config.toml
model = "segmentation model"
horizontal_flip = false
num_classes = 2
encoder_activation = "swiglu"
encoder_mlp_ratio = 4
decoder_blocks_per_level = 3
init = "small_normal"
residual_init = "none"
learning_rate = 0.0044
beta1 = 0.95
shampoo_beta = 0.99
adamw_lr_other_params = 0.0011
batch_size = 384
Rows from block 6 of the encoder of a small segmentation model, named by matrix and row number. Rows with one number belong to one neuron. Each number is 128 + 32 x the weight over its row's rms, rounded and kept within 0 to 255. All counts start at 0. Numbers have three digits each.
After each neuron's rows are labels from the 100 images, of 14848, where the neuron reaches its largest size: "patch colour" is the nearest of a few named colours to the mean colour under the peak. Only what is clearly more common there than usual is listed. The data: coloured fractals of 300 iterated function systems on busy backdrops.
# gate: MLP gate (encoder.blocks.6.mlp.gate.weight, 512x128), inputs 0-127
# fc1: MLP up (encoder.blocks.6.mlp.fc1.weight, 512x128), inputs 0-127
# fc2: MLP down (encoder.blocks.6.mlp.fc2.weight, 128x512, transposed), outputs 0-127

gate.200:186112210110124147143190159139110103101091125124128104141100141104182139134129092107128161163078112123084099129098093098111184117093129157088092153155156136091138068170094148132166132120189141133144104160084095155154065116197096083091107150116193129158171120160114159100123192096113223122147222118080107153118159158162154125159146154140110124156141110131153141153133124087116137114103
fc1.200:156124125156168141141098165160096133158073096121177114116118112124115116132057122125105159056106165176181100090135140122182200146158115104098106096121165150114127122129114147085155133204193158069167120126092064143104094093112121151127081128142096135025121100135136091138097106090138140195165082135100151155110129160071183124127089145146110165148124110124176169179143121144128123167141
fc2.200:087193149176097144122137194102168148160153199135150094119100085162129126132134143091108128188126155080142169154138085092155091134117161144160105188164132055161109087051117089132121169122129126142114121123139148059123168154098097145180160102160161131163190170122088096125135152164114134079097112111147123132067137110093110065134073114136156146075119110130146116120138089129135059086100
patch colour: grey

gate.465:148151123110148095124120101126066144099098177121147121086094055146195129167064093159118131146114115083166125157139095112076118140122104070089095138140090032137142167151086076141061140111110176129085123154146186127133078103172092170126087104130116094114129130122150156139130102141137086125142162138125110118131255135122115144131164137152137178170138131147139091177133091142102151083132
fc1.465:120073161131077140117099144123166127106139128115139086105115166090137172102118112116128128139051115099079118110075181170116096113141153118177216088126102120098080137045154167159106142188125143100098093137163139097141095080169137104125109153151153141133131111133070110135029151123094089092090116173140170095097112117077065103131203113127071108148125118133129145161119137090150159154141
fc2.465:115153130131076184108126188117116152093088111105109051182182127115136163179136119119103133113100124142165116171146088178189141141091116130180135109150114144140138078076175167083184127166116095089106120117121162153150190051115106125115090115139139084154111171129195140143091159132098138149096118132114180179128126119124149138092196107153129117126070096146144096128103098064159059127095
patch colour: grey

gate.234:108147136125154102158169131066156088081115138121165142164099122108125102098089127142091150142117119162122124058132154113158177144138106168141077059109103154121151094142163142147074119163177117164159211111101073104111176157179100097153151141109106151144104121155112156146117154097141096101115125115062214137074165142090114132111209192164111104140101177107070134150103093137144082150150
fc1.234:126201170155084108117126156127139090160086128176118178146140106156134104179103151155162148121111156148097084103152132125045097137165137123138135104116126152144086154126115118089111113100066088117117143198087143097093144112110211137123083125152141124088110198022063112085128111167137130169159081147135094175133114177136131167159098126142181132157136126159089163144146115159123115130066
fc2.234:208086088120129147145094115104097083079147124170117163112099121127095134184105153166178118107112153104065097148215129095138129150140100100175078121083079107128105098120131085169098109161133163160138181111116210099087169128171107135097120074104146100117131105149114193088042137134135087111131132142106143127134136111091113086122148085102138152170119204138149136173113133159141099091156
patch colour: pink

gate.321:157124102117161124146129110092066090153145120116177188096160093138106128114140124141133164165165136112195116129160179139126137155119202127064156142121132136108158139143106157165145209114154189097183136172167150109163080183106109174117116134131140147139227163120076122111115123115104124089144143156157110083096109120150095160049123111114180107143137142185159176145114150080105115063156
fc1.321:155135088117209110074148117060122150163161130132137127178107069201211156168114099109128098148125151080115053149141200178147154121108099187105128146106134132172106096137085128091130142145116130139188100198112124108137142097150142106115114100123091132103129092171129128136103144166158168122128129158195129143100130114122130107088083153187117184111117183138069149157087137108164161106104
fc2.321:072081110155081078117161147110161182104104086118188175150143100157156160155118174091147070136149089139127153079139127143120139158101138076056155137101124173165155099137175130144158130138155160114114102173156154064159179092085146146135113142125177111135119107118152153120159219129110125054170169118112133152142165104090138087124135151128171138174100064066122127139107086144177153154144
patch colour: grey

gate.449:138161148137183049109160100160131139109112117111101078152100097060165146117086094078161153125127105123091122089127118114100147162102119164063089127123146106143151109187114110118131166194108152117106113183093096126094112118107130127104114159064120127194191135140139114137159178163102219155171161094113114156141142167148106156095151121128188128187112088204141181154141181127121147114110
fc1.449:125123139121105088199219145120152136095169090164118134160104162103131049117177133123105067145120101099131117145132132173169128140121119093116138085062153108140124143132191152171164164116116130146108163170133136064137108098094208122150115149131185151100117158107089140191102191173150101108147185170105107130076111131058134090141106076106127101124099150154099126115164130129189110148105
fc2.449:130100156052111115157133152190123178111154122118098147068183105129120169148091125131189126121137125159139140132120089073130145183122131149203099120185099149114124125143175139138133163082128186096124103113058093156201213101125100125091202151112069109142134116122182073096129156114098175115079158092141129112125164165138118139142155155092129156128155141134141116139061117114099170148164
patch colour: grey

gate.109:136098150135139125121101062163136100176040163102096154159111094085128111133131198197167120166131118113114128086109162107083116156119120078137169142103102140140162096104139144124114088083121111136123141091138126176114156170172067101167171138133132064187088082093125141141142033155096172105122132097132176132155108166207079164151159106113131094152133077108134090083145128109144116113128
fc1.109:133154114063155133139103083063178107146101147097081097130123150132168176142127170190120116106109133111120149175181113120094151141120129146096103149109179149102143063132153156127160134162132095151155146106132151191151130108185117200111118161159098105183090079077121078105174128111102198138119155128149116025103125070160140124151148117134137162148123134140101078143106199097117114066134
fc2.109:182104114143108099098137124137144142158119090125134121191143192146121119154146108143132101129083162083122102131170174193127126174156135157101129167127087151109090146115092158086148137149146085121180098084140088131117085073167125175078089142159141126141054149101133111133118064114103073165123110175197128134139134168189113125090164186146095097121124075144057118170172140059117141177134
patch colour: brown

gate.490:142118104159104109152180117149131068096167101123107123121112156134182099152148133074091135164110140149102147141144194079101121111147133127227155124133143151184091077169166203107092104155175123183126140105131147118116117183144141169157160122149173093115134118112132138057058092182154117128143120112121115145135072148104154101137219125086139111156109177121138092072178077096120137133140
fc1.490:151093080148095137123132123105144061000138127158135147139136161152083124104099102084102158127104107166033151089172112136132153142142082162128115118108108073139193082103107137155078109111106132180112124158132114145091170089159161091112112115119145069169042167153165166092116082114106120087127162100103157146177148134111110133100139123096132122069104113121132138124126118156092128149147
fc2.490:134155197096147150113118162137130230193101139157152091155071097142138115113101114124143105136158121107166142114090069134089061155089146099089090130143164099129085119091153102134147100162159120140101126197102174150191141113109120129107176121143072147143203065155089173204156173156128107108173098105196134113091161129137157115152130125157139149137148110130109153154108068129152133140137
patch colour: brown

gate.302:108159121130162137130186167119137148128097135121180129118106093102108096091166097118164113238061145133086140148120094076176120095101104156081089104126138135085136097183107136135177163131142073130120115138148138127173110106125061100145165154092118144229130104171105167118103178113109199178101183114125125164110117131187101148081155129128128146113142132138081161121110140110070169094127
fc1.302:093093123110127150162162141154163188146076107135137179157100119117109084128100132148154135172136079103109103098095103153158141098216136114122157108073124101136147079135100092122121103098105171139044095135116118152109176083140118070191150161160142092141124060090155162180151113087138155083189112107125123157113127178137134108183152078110097083109132124131139139070156156115222118119136
fc2.302:148179111157130065139115128145102086102133121156113130169154092135132104149171154184086115101085156187184160089147074095117102138061123170118127167152060126143162163163182193177122166168131092113207091094188100131137147160157138137078090144144135130140104160124092084092110101146122113154083142116125087087115155100120099095097095151125177122126137084136079103172130138114061098162114
patch colour: grey

gate.379:125139131125156106166175150157147171094143162152141131113152145121089079163172125154161119044130124122145125167137109105132073159137083140158143092094185098128124157096144128106127138208121057162155123151075122127138128161145182082158119145065154098166121142109120105178182161035144050180152137112172107135161131150100090073184121145115170161087078164131133105177132140140147125123134
fc1.379:107133152173157115179151095120147099148149215132122130146123109110107121124130081093119157091135120157154083097155135089155135096110121138145165093127189099133120152138155126117137178196131113118202090141150110128140069153147176125164084099137102105146153075141119109163124149106187070140101089174072143223189170137122119101132134132080147116070141165098145126198052135111123095171116
fc2.379:140088151141140154099128105102149096148089109084088099133082109147100144160100091095129134120084106166085123110138095133117112155146212081127120119179140105111139137197067158127107102103089105200118134152115105075130085060193097086095110079141102137167139124159103121077149143135126107141154111146114159122118058194088083153104119076154107106130137098133032113087145181098119148086133
patch colour: brown

gate.160:173090114110115177095105128160157192122166135092152116110133159136102086137122145088144156115079111089186094073070124167162094087130116122152095112121077152170131133124122144083105128114118130144135105138105161125093123115214049120117196125140099169127116085108150131155161146141177127152111167133093083149158162065113082102077143113150167067135131061212138124111070095146155146153108
fc1.160:130163149112121157209063074181127116093151167139147113126164160118147130112099155055106159093108119114131147050150103104155132111151138120213088159144116129139124114119105095168110097166121146126105142120088103141124139071113130105136119192147126169108070122064118129089129161188089113092129123128213126158116124166118165084093186097181064159135130184074111139115135112101102086145125
fc2.160:122042147152112179112124136154097131101168092111106096149177183148043119151110078151105159097144159122096154165108193140111116130149164142184149180179138144149136138119142107133124105104173177157138120140112084143133078168114152166118131116173160090098110140133160061126202143129089102123144036135144140094117112112103133115100064128160163106097123149110130163049122166124161084146176
patch colour: pink

gate.236:110088163130132140138104161185193149112134154118109163121149098156155082069130124132174165137120089156081092169179113092120164127183114145135132141158086125137156100135109116095136113185179110122143123120128132118045141106125145111138178114114161104174068127082132087113115101179139150175107055098069149190176172167109134084114108104085164147154120096075184166153082087129125097109080
fc1.236:176133136077133106093100161116128181180114095088159107165119141100167124114142135135176178108137114148057095048095115152101149132086097079033068148177152098123062168149090142122136093094086083129104128156150130105108128142104113105061107136099111145135109142152148161122192104091149143156096155162137147145173148113137113094080087163159048129106117133102112155158090155132092117084116
fc2.236:104173119130146170106144158151163089141155092143118115106138171113134117077150148184105101120095157051165126176140133129105128079169111188087144181082118140106164189089172165114092167157108085125146146075084119146052134100102113147142149158125118133116126168113149118075038074127139148139107115114109109112141122131118174197122131110096172109119176112142108037136180094103156156095108
patch colour: brown

gate.419:126082127113093064096139131141127079061115109114120199136204127120161190119141161105172141082147111101169116108156068092118131060125151114062105104110140109066102141140128088175149170108131169114143110110096153104121164137101125117140185135142115153151120123125129118137062141110178115142094147208157069132128155125110161143157154100108066113115172075135115061135078147118076150176150
fc1.419:144105143147082108172166112146137153133144167167161177090111109092094119084167047115094150156164156178066091145139164112093077127108138084138139101122122102151117138082071166106127182125139152133111147169057121116144115121163106117071100065097198096111109127109067145124157115185104145148074171097047107126097126136157133148120107127080136139063133131113167166083153142139099141111174
fc2.419:154121081100174108125090064162156110088139123113081105132121107114092098138117147109132085125157105109091143092111103098149094103097138075071155136140116138105133141149105100201110078099124158146181162098101100078095153131147119100197136123065124174153169176091073106129074117103158052156170152139122162136092080134133156176159052158169122141083149133134127177069145175153104134115088
patch colour: grey

gate.148:106151177150095098165171149121157125144044172156199133094101138085160163112196073106101141195099121111096109110122110118139149178133154164099099103113200108112172098149101144129164115130112113110089056165135113135151134083126085134165148164093094094209132119135114107137133165143092186145114215106069159149099157142108112110098164105117146107145101112144131150177159126087108097128156
fc1.148:136123108065115133118121119122197151150110147115093141127156150148109089127209108117172113142049103104103116167141095192085135100106189088115114118088144132186142108139255103175088146091126089104120158166124177084127143092185171137164123134120156075140119095119083105091117204153082129104134187109179134146096124149128108114159133097096098138116102158111112111130139108162130125137108
fc2.148:131107138176141134131166114149038122067152174105144142136180120121119085115169154176169102082193124160101109094117131116132093139140044179181165130182153158153134166111152192135118155126113165152115149090110089164111123180144129127046169144169086133133088158120207189138085136086157115160092100091135125151174066163149123141142168140118141132113150103121099135164106138102149135143107
patch colour: grey

gate.19:088158152138138103071161126160094108126135144116160056108142065151085146113161076162183132110130128053157119133140163153095194127173154133106127181157106177063094083134148079101158174074109111127158165185142064166156097120126083153090116131116133154126158136141163185113099177136184138196125156133166106168097121085111160171140166114095132143119138135111177113115142144081159135153103
fc1.19:176147127137130125115081078054095125140147199146090134094167076103119147124149152150150107126142126132147118141162104127134148144119121130134101097129167124062073150116093127141173156125127173173160110133192178132131150175137106101187177164147109138060153100141208106165117158168097159095180112171174123157097154078114153108095169151107116152188138093122180152054128127108132162196138
fc2.19:097080111095174089172105124117138141163155154133116171117097176200115083089081112146143156080165121051089142127074139150119144186197172116142126143114162148132107167091095139154121152092132094099129102143106047135134070118075121150138157079160093106120210111170148109110199110121143179129118115122146089114123131127090146091171146119129089085158104104111148140148094107109102181174164
patch colour: grey

gate.70:114177087124192130131192109136106131135097149033108119078148113124105100119091137129069143123096142121138118097184131124021102141118116130089109164076110197129125199133109118130124129161101173115182131100161128145054132087110089125163158139088131146121113158093141128152092082167148116075107187128147120113138167108163163108146053115145080149136086136129167164085106120156150103097133
fc1.70:147122134109075154178124158153089122103169114141104113124119147083150160125091101080094166141123073137085116100074106184111137112137140118122096072120127094153093158117123135128162120168083077104078166181161127125128174135164159117130110086171159139142121145229133143137188128113117187133171141205181186193159091092133135076124117116158123138090117129151077137085121087114125099059152
fc2.70:152144143150162107123068098113096127144139161134114086164127138060064090084085152160159082070154134105089082146115119110140144129131180138061190148126129121156176171075124128147118119068098162138127182109090097110085119125127160102131152118162123144102167148192096127109160113100161074096141122119147132130218141081130110107138158137050121132130096163088192125157194139121127143191120
patch colour: pink

gate.213:138130138115166112124134192155142193124093138150085105112152171216128090156095146099155128152113134094098079152151130158105079086111168192137104127120144153127136140139179166160118167111112121175117150119145168155147099155124104141139115150155115122174117083079090141051106093120096095102132135061170098144111188096106166110172178103049060059153124179120112094092113132145166145113147
fc1.213:129131140157124131121135153221146164154184145127151074189142184065103187105142215092134102143170093099162210098156135141122093127130150134149146177116137078110133143122122156159106166153163160139083125122106078066146153153104129135095100176159115178144147100074139150132162116102134051103148101161109140162158120160115130080103143094081146094104157136086152119127147125144192147162153
fc2.213:135129112140126087111115078103167160151127193111179106148138108147166173090132130132130161098142095137194161155093077114185159097178162135142127129173116136141117108173076065138135109088151131112175162106159175104113169153136132117165139140165185119141121166129128141136200140157073136208115122184169118083205122147089131127148101099104120143142112218162143084080154118090116115144176
patch colour: brown

gate.291:090126122121207152154125170154078165185174088127131130151121154135137065130155131179175167178137163106165115175087121180149115129170167102164173125096163176155192184117159118137149125142146133119108061118105142123108152153107122132137128177117137114102186139113111080125201147149132118160127123126148051108144168088168129128106158180148133096196140119111088169139062125067107135089120
fc1.291:121114103115108127134124128121145103171139125110154152131144071139083147121147134124067100108126131101094122161160114098117155125148102162048119125187124083082194096119072185164096135144128127132113115124148175134144120099165176096075143140048038141150148109065089094141133097137166094168168134071115099120118128142172121162122083132094146124066105158149061077168178168130078128074133
fc2.291:079101137139132171121129203129139144094121108109210128147072127105125117129103107130147117168111100137122139149127096136132096209087103083121171121123120124108137169069202164139135118138182102088160097156097176131126159112069135110090100163077137162151112109179104140116131102127132147126180199099161138127123172113201159040107165133107153143128101081132128149102124102049137192121107
patch colour: brown

gate.68:118068125163151148105133095148148078130114088154123120132119136127084103160091120134121129150079126105080069128147181082094111082079115130147134142125083116084125093099115152131077080139126166154153123067172141139092124141122111111115122144034171068193148132084158159128149061145105148113102103146136094170139113141202074109146141099143061036150130113116149144075134112124147089109189
fc1.68:108126123049118157111117174077135156160140195182128086109145122157092173163089153117092129143109177179109086133107086074128164114121090169084081103117099163094127091088088096184110131088122118157116163083128079156109123113145099160094153169106101087147110183132125183103181109069139156087095176087170108124083122124155136154148069097122150185103112114156133152160169173116124142095122
fc2.68:130145147175145083110082176140143038091125128105130167128146164162103135143093098138081142189100158066147159136172146170101137148112158103106115128100111136076148181159092164056086152139113124140147184157102155176123105080139129138119136161080128138112126059116108137114116179147108175198160178167098050149130112180141139100090068153137129089133145139142128169119093138112096072125150
patch colour: brown

gate.343:091142166178162138093090126119095113113141146127154103153160116180117084078147147136231170135088118108129174182111131176122123089138131157152135173153180142128094090089142138138076149179136106183164148136081131157125120112120115112103145096100163086147168128112118117081136154055165136143125107099182129150191154099201106152120199120095111122135151151159085119172072172123059146152117
fc1.343:205140091064149097111066127088186106141110114151169104180210133104120153154123158156079112126152124078125087110150087153132144141127173113056091105138159158113115093136107097176181127126101098175090061082108066190137179096200083115077113181139082087118107129142145142116120094126102141129124101090141111164115089115201135120104126131126117130121111123106159144110120160119118165101120
fc2.343:078128162147198058141141162073109098108107119162124146141152142159151128111090093181176066103076207105134142133129118155135143171154075157105135118109126089101126109056160143115133079101143144127091126117134131120073056155090097110076153117138171148136124123110125205167123147117128168154143155143110139133144159100075178152105121129102112119182076109212061103159148123088127140151109
patch colour: brown

gate.162:077117183187042140147112134179158134125127074106137121131179117169176152151122180142128079161149164105099098157067115126115116155107149130051168141167082111103122119124152181113191154152136164152143113172093125173135120138163116170069095130133148091137155168106171107108098112072130142124153147127146077099105140119098150175194105140179109090114107122159135107112174123057175175155130
fc1.162:065053169095052160144109091145114134160148097185115135078150110159181117078186135180184157128155154129150080124156156149124139083134157157115122119153097150146100144104126150134094157130188116141102131141163164145139126090181146129198096135137134094096082142087096113110155120132119074137029127118139134116058149127130129113149089151118099076110149177142175090119156149064154110165135
fc2.162:170136162101153152188150114091032111155156213131112121131089133072129108136094119148142168104135160095157132127132100097114169166146136153140117129122166103162126165116146150168063153120103156102157187120167161081140154089133121105100168164160096119142140094181095156144179132105147043137118073146094071193100117147079094179144121083105099122163095094113106096116152086150095158102123
patch colour: black

gate.232:138129092126115129130123132102171119131102057158125108124136166176153148180112147109133100079072092116110128126160139167171155144089123187129102096148134121097152055114114138094204085146113102149185075095151130136150152078111097109055074186063092148143151148095132120121137190093116169201168149103119113136137139130148069103127141134066152115134160137218087165123124131151151113099102
fc1.232:105130132144143215165178086160114123076121137173151150134155130172106119111173087175110164092072196126183102147139115118099093066102119146134103109133217167175078172117129115122156120118119137089148120119131064094095129137108131175125137091060135123117122198124120100120159152185139117157079186142087135170070158120119113168076110131137152159153117115090148148144139087118118061124146
fc2.232:126133081125112112086155161159167113143144139129231159116111158121208160127095091136111108150163108124118121106074200110102153150112116148143073128131118119084170160087133107118157163168105109087100137080136177158109210155086108128125131157082183190146182134109138194100158151137107179157114121094130105122097136175136170093175188128166140139144132130120125177135181143176151104123086
patch colour: grey

gate.322:123137133128128156135127119151079076169072124079169167169110085091128145142123169128067168097161163127138135133133153156031072137070115141128078151106168167137098143125183079104135126142119143107092159171063099066113148139121118199162150127091152136139088133114183114118126130121133158135165187134091115147170145138035091116156143126067146105169134099144102111131201134081118120121145
fc1.322:114067119094171201123169140080117140141093104135127091081111140100168156169109122137165163162094135145165127160181182107124140168132108129022139116097144139109191168116128157156203139133148076142137124064112103156133128064144108146150107156092118138130134118140121164136125201130080155165147214117116109134119121089100126108100137142132172148178141109161125088110135139108158208178161
fc2.322:149148149155136128117126155108118139203095144144184080151151141101190084134105068152164116159157140155136151083134133176111114134069143114037113112140114120122109163135098098198126134104038128128086068080093167115120178098170131140109134132129234151171120134138175115101102151152078144148131138151150118160143097149093168165077122154107137158121083102103172104129132184099130102097140
patch colour: brown

gate.116:151144090114129145146134174106107045123138073172143086192143170145082150103073126166175133113139110149147130159124096123140153096166105161153109136057142160134153155080081101171127067161141153134093111087102136112161071123159149125138197109168124157121142165111109167115131132162125146111164078144162157093086152134161149108172147127098199140134128095156115111159208169105132056155069
fc1.116:125124145185116150105086126146158110144116076139161150120135068198157139156171155096085161104097124055160128161155099142176117045116162154130177124171170162118131102105082128090105187176132127119059140143103108133185159173107136072163115151128127142145159121188135135125169157140124147121142111101127166163167148132204096114122107136144177135147142094111154154103175108103219156102170
fc2.116:109149171136105131134117146078111145120153133126106089154112132123122157056160137158139163074169117144131182170178139121131137084135130109206170138136166135130136136100092148107137100163142138118084107159158155131105140051113185135149164097116103094154101126147182127169105125159093202132145028171081184116122187127107167183109135154127129144187092160147142102202094108094134183107156
patch colour: brown

gate.440:114143110116117123132097098130097084081048193137165097096148122179105194106141092107121168119135150122146128127073160134113121111086124132131092159067172147160107135099125136214091137127138164049136130139128159156077104109179091091131144137111154116057164097171109106088072091104067106119137131136153090111055129178080117126154148097111120125129085109133187133109187116138124180103163
fc1.440:154114102096149051135102123105108162119168086118123055167103170161131159074108182069129124073065176069045098122093093148125143151112126115046085144111092098150125147150156152150155147111122087124138122086168091104106120157126132120157142109110185158122115144072127130161170140109140172151127097150105120087140159089106141147160132118074068134199119117202108110152149132134115097105096
fc2.440:136152143158040088160140147128131135126112127168178105134115130233189178138138119130091146065176134103112118081135135138111102168134120094105107154039190100140126103086148129138118130093138141122126121168158135168136146090161094135159101076103093106107107065124139102070130131093119165066108137118132104149089100168149115104152178107157149077080091098137181152148161163135127146111051
patch colour: brown

gate.478:110114132104086187119172148096186157127142113123151168154111176098147122079161154114085120088101105121133144151127115131108116112121107071128126118135113132086075088127119079088114156108183139126085180101101137066201056077134107194131140034068146131146111138122163151107135177119131086086120160113166134166060080146155144160164155113143089083058116159152152108124153103090131148125132
fc1.478:142161130123162133155120160068130130090168108151131071208109132070137170144116116144098134121130149109125140141108159155156087090068072138089135144169177175177140113118137153166130129147134131143146145125053109097122129179161129071153097142135090057147194118117102102120129145143121081139125194094167120149080188097139108121111146146068103090131183058087119141171176127138085139102191
fc2.478:074146124109122161196075104137176109175121080169119119107114122139132132034167184100125102146182110174112107103134114114120097085091155131150074132085100124146128139120135189057116169150142150044130163098168091090099131119112159091128154165149104116126181104165094155125125083095138099143125129094106096121146153069123169104113114150122128140083228157078154105146172106150144141136104
patch colour: black

gate.462:167179109109127178185155150170125123112167118135107146150138166128172138114145156116120144097123090159133087173182095124177111143183158091130097099089151059191116100143171092066186098178056109056114100159074118117132186119107138162095115166112137174101087117109141115111144129161123111093187084167097126076151077140130122088136113134106158120106179167175092142096096119129134104152150
fc1.462:142191111123150147093129117122122065142140172086121121117178108138126157096160166170088173054068059146192110091168101144117092108111124113181111055082113131140144077130152153125057146106147167098115138135197134123156134133123169183141171160136179133137087117148099182088112121086098132083162091125138097140144147087117169146093165162135142131117171151074145160148070110092162134124147
fc2.462:149106121137135095101117123129166122132154115197085119123122152142113104209107143131050125155159115078176173111095166151146069100091106088190101144109167090132076122122104154118130157118152113110113128103111165124119086142128098088149135131139152086126118144094096117152121139129094086185195093130078094226097097146072139099133198194126094160138162131135136157090134075160134062160119
patch colour: brown

gate.297:133108143134120128088110136157154089137141111157115124165138072052102105147133138139164154102151141132166077136148158136148116105085162172113121179176115138110126158136124151087055166155138109088112101087161116086110070060147093132144149120173147144173184136098095068161080073098140090096120116155156142142137128076116035136123199103128139122171151136133144064120153096095158058103072
fc1.297:145104149193135153144136203116158143175123125113108107182097111137121169125181058116149095132139151160119166063090160164102104133101090141166133131186093068163172106111086119126123113110127168167120093092149130125131136126137051092147145155087137093161108151158142116106149116104157036122148152101164183154107180170195111092149086133110114100139125155103194167163165071102154117124148
fc2.297:125128180112111108194179102190148165090171113152165125112078145129106189223117093148095103054136182146082110122134162199110123098093190134097112085138202143167124109144141104144102109135133170154102122131140078082112159140101131128175123109160123117168103167206145137095080120121094061139121155136117147125111155146116138107101102093145111129086115198105151111097121158119130162148143
patch colour: black

gate.407:165127106168160140124156193141155163221197104069095157128129084179126131105110206160149168136146125104107193135157119166189132100134111104144134144118086150129162111114088152106097148140098077104153087103132154152178103080116127078142172129105116130141151084177107121139111135140148131111159097114111164153105074203174134133183135058123093097081152155105094141094092127140161171148123
fc1.407:119107142115160143147098152116106113125131172113104126114120121108118071118080130106137147171078125122133139124063141105118156140112171114037103113099128130104084157142125133126110128023178148120143075146096124164073138084131138077125145221077097119160081111136147178165129087138122203100160116158195133109066127134165091144095136151144107143144129086116080121133080193091121130136060
fc2.407:135191139129174147121142164085106161100143166105098176146126125150130104097147177108149089105106127103140093122124066171121099136127138108077185171138079121111114171117151160123111116146127160163188131133142102139158153065107082170096112096144086079095185084081148148133113101149161191087158118165140154047132068163169095177144080077104179092143116168185100092103136133102124111124166
patch colour: brown

gate.306:114071128167085140134090119094086135124077148166143058094139116145143142148176051144058169114127099148065123080159156130145088072114135156067133120152076107138180128172158143116101090122072141095111139168169130114093146115130186207187142099087161107110136096136164139119076124148100173096122113173114037142137136151149113124120147113127125099150111150125152160108128098146133065091149
fc1.306:102174132123085140134089082129115138142122154094127154122164109157133113095115176181118124112120133188139126168136105094137215190130142092079101134113123194153118129152176130137070161101143094080157099122086117171142153132111134107061162147130096132166089133199130126127079143148118127109143147084154105082126156174156118106067075061117164126117121180155072167095099180082176130090075
fc2.306:124092101123113198086096106094097094090131147165118069096090143153104129055146161150103110135113075154130156133084206108162153107106103080139195065098121181124179161124120182165119097155083113117088107112101178122158133097095174132133163061146131093136128118090156111124078152162118138214138170150109074152113119115122096165134166128125130107130116175101142147133082157150109090100082
patch colour: brown